{"arch": "resnet", "model": "multi-label image tagger", "dataset": "rendered scenes of toy objects such as cars, trees, mugs and chairs", "train_examples": 97500, "image_size": 32, "crop_scale_min": 1, "horizontal_flip": false, "norm": "batchnorm", "activation": "mish", "drop_path": 0.05, "depths": [2, 4, 4], "kernel_size": 3, "stem": "single", "avg_pool_shortcut": false, "widths": [64, 128, 256], "num_labels": 52, "init": "trunc_normal_002", "residual_init": "zero_last", "optimizer": "adamw", "lr": 0.0043, "beta1": 0.9, "beta2": 0.95, "eps": 1e-06, "grad_clip": 3.0, "steps": 40000, "batch_size": 64, "epochs": 26.3, "lr_schedule": "wsd", "decay_fraction": 0.4, "final_lr_fraction": 0.01, "warmup_steps": 1200, "weight_decay": 0.009}
Rows from block 2 of a small multi-label image tagger, named by matrix and row number. Rows with one number belong to one channel. Each number is 128 + 24 x the weight over its row's rms, rounded and kept within 0 to 255. All counts start at 0. After the name is the row's rms in percent of the matrix's.
After each channel's rows are labels from the 100 images, of 14976, where the channel reaches its highest value: "top examples" is what is common among them. Only what is clearly more common there than usual is listed. The data: rendered scenes of toy objects such as cars, trees, mugs and chairs. In brackets: how many of the 100, against the usual share in percent.
# convs0: first 3x3 conv, stride 2 (model.blocks.2.convs.0.weight, 128x64x3x3, each kernel summed), inputs 0-63
# convs1: second 3x3 conv (model.blocks.2.convs.1.weight, 128x128x3x3, transposed, each kernel summed), outputs 0-63

convs0.20 116 [150 110 127 145 122 119  80 101 135 147 136 109 142 101 174 168 116  84 129 147 133 110 114 103 145  94 127 101 119 142 127  85 131 148 161 119 168 156 128 145  82 152 127  97  74 134 143  98 119  98 152 118 145 158 143 134 159 154  97 113  98 114 143 120]
convs1.20 104 [171 135 123 112 132 122 123 144 157 108 175 103 148 119 112 162 162 125 135 125 142 132 165 135 122 148 108 145 125 104  99  63 102 128  99 139 101 115 131 147 173 139 155 131 147 168  92 122 139 140 134 182 235 167 143 116 110 117 139 133 144 111 103 138]
top examples: black object (42 vs 14.8)

convs0.56 080 [109 121 132 120 123 168 134  94 175 136  79  94  84 168 120 138 138 121 111 178  97 157 154 115 106 126 126 120 149  66 129 115 134 105 147 136 132 147 158  96 142 116 119  87 145 103 117 125 139 144 127 107 136  90 132 105 109 124 114  97 102 133 100  95]
convs1.56 100 [126 113 119  91 131 120 118 154 108  90 151 105 140 117 163 136 119 116 122  69  94 117 118 122 125  92 157 108 110 108 143 107 144 140  87 126 119 112 165 144 102 123 124 169 115 157  84 147 111 142 148 142 123  77 126 100 170 147 113 113 147 155 147 128]
top examples: black object (35 vs 14.8)

convs0.18 099 [110 138 106 133 171  75  91 125 134 130 174 142 134 120 110 119 112 109 135 128 113 139 157  97 112 115 145 102 111 159 107 134 123  60 121  98 130 124 108 122  91 100 130 112 176 113 162 132 100 118 126 138 126  98 112 153  98 127 147 131 124  93  91 176]
convs1.18 105 [149 116 116 129 104  97 131 111 139 129 139  99 108 127 125  66 139 123 133 124 137 121 155 136 142 110 160 142 147  99 143 162 121 112 137 123 116 114 201 120 107  81 110 135 158 173 104 135 138 141  95 131 136 182 121 112 106 123 133 140 142 136 132 116]
top examples: green object (39 vs 15.6); snowman (30 vs 6.9); its colour: green (25 vs 8.3)

convs0.78 084 [ 98  98 108 133  95 102 134 132 103 120 116 121  94 106 146 149  50 131 145  66 132 110 116 144 135 117  99 108 142 133 170 108  96 145 125 111 127  89 157  97 108 139 128  89 119 144 100 124 141 120  90 156 129 117 115 131 157 123 125 128 174 118  97 118]
convs1.78 093 [ 86 130 134 103 132 114 126 133 107 118 111 148 116 152 127 120 112 124  83 156 115 121  73 105 149 108 124 147 145 117 149 143 148 119 113 143 125 120 102 169 160 112 168 140 135 111 176  90 133 139 110 136 160 101 113 136 146 139 110 111  98 168  98 125]
top examples: green object (40 vs 15.6); boat (33 vs 6.3)

convs0.26 122 [137 112  93 122  85 150  81 134  85 139 110 121 131 120 142 138 120  80 146 103 110  94 152 120 145 144 134 148 124 104 100 160 109 143 102 126 100  52 124 116 122 134 123 144 162 112  98 121 112 104  76 135 119 117 115 140 144  78 123 138 154 114 135 107]
convs1.26 099 [119 117 112 152 123 112 124 128 138  97 109 111 123 103 102 109 162 129 171 157 136 118 149 137 136 129 130 103 193 150 136 153 109 114 179  89 103 175 143 139 154 109 103 117 122 109 141 136 126  80 133 159  74 149 104 126  95  96 156 114 113 106 107 138]
top examples: green object (62 vs 15.6); its colour: green (32 vs 8.3)

convs0.109 086 [122 102 163  97 134 117 103 100 169 110 145 123 143 122 159 108  96 155 121 125 149 137 150  78 117 163 122 195 149 134  85 141 121 127 162 138 122 155 136 149  80 132 110 124 115 119 135  97 120 138  86 142 120 139 140 120 135 102  70 137 118 128  90 122]
convs1.109 108 [110 105 119 174 114 156 138 126 152 186 130 110 143 152  85  94 153 126 131 146 109  76 109 111 126 108 139 133 130 133 137 118 140 138  85 126 122 129 142 122  95 143 156 138  96 165 105  97 118 144 142 120 138 152 146 128 155  96 129 135 147 135 146  97]
top examples: purple object (61 vs 16.2); its colour: purple (36 vs 8.6)

convs0.79 119 [116 118 126 124 142  74 106 113 101 108 104  98 142 103 126 106 105 119 116  80 133  73 152 125 106 127 157 125 129 122 150 106 130 123 148  69  94 152 120 107 150 126 115 142 112 133 187 129  78 128 108 114 119 103 130 144 164 101 131 112 100  94 112 144]
convs1.79 111 [102 154 113 105 147 108 116  92 144  94 102 176 105 151 116 160 140 118 144 125 121 141 120 113 136 169 138  95 106 149 132 157 195 152 146 113 168 122 110  94 146 163 160 112 100 137 138 129 144 135 127 117  83 113 146 149 111  93 107 117 124 107 115 139]
top examples: green object (46 vs 15.6); its colour: green (37 vs 8.3)

convs0.12 123 [101  83  72 132 122 111 118  75 125 140 108 140 137 112 146 139 138 139  92 117 165 133 154 117  92  75 107  78 115 144 111 140 144 148 126 104 143 127 132 147 113 153 114  80 111 161 132 123 134 121 139  91 113 132 118 107 183 134 116 103 148 129  93 126]
convs1.12 106 [109 117 134 111 109 109 107 144 151 131 105  92  99 140 156 110 143 121   0 116 136 100 118 119 142 103 112 142 124 107 111 107 139 123 174 144 135 110 128 147 181 134 132 117 131 108 134  90 138 186 127 122 191 128 129 138 142 126 128 135 101 115 106 122]
top examples: black object (36 vs 14.8)

convs0.116 075 [114 115 140 107 110 121  97 136  89 120 109  99 114 103 101 116 108  78 133 136 130 103  95  87 126 110 119 162 110 144 131 128 136 157 139  73 140  89 129 118 155 127 103  77  98 151 154 113 104 120  95 170 132 106 149 126 107 146 126 158 125  92  91 102]
convs1.116 108 [108 116 152 133 163 125 130 132 151 118  74 174  88 114 137 102 154 147 137 170 106 107 125 112 117  75 133 143 100  79 120 124 137 133 114 145 149 109 134 130 111  83  87 169 147 125 153 128  81 132 130 168 130  94 142 142 133 127 139 137  99 133 122 134]
top examples: green object (37 vs 15.6)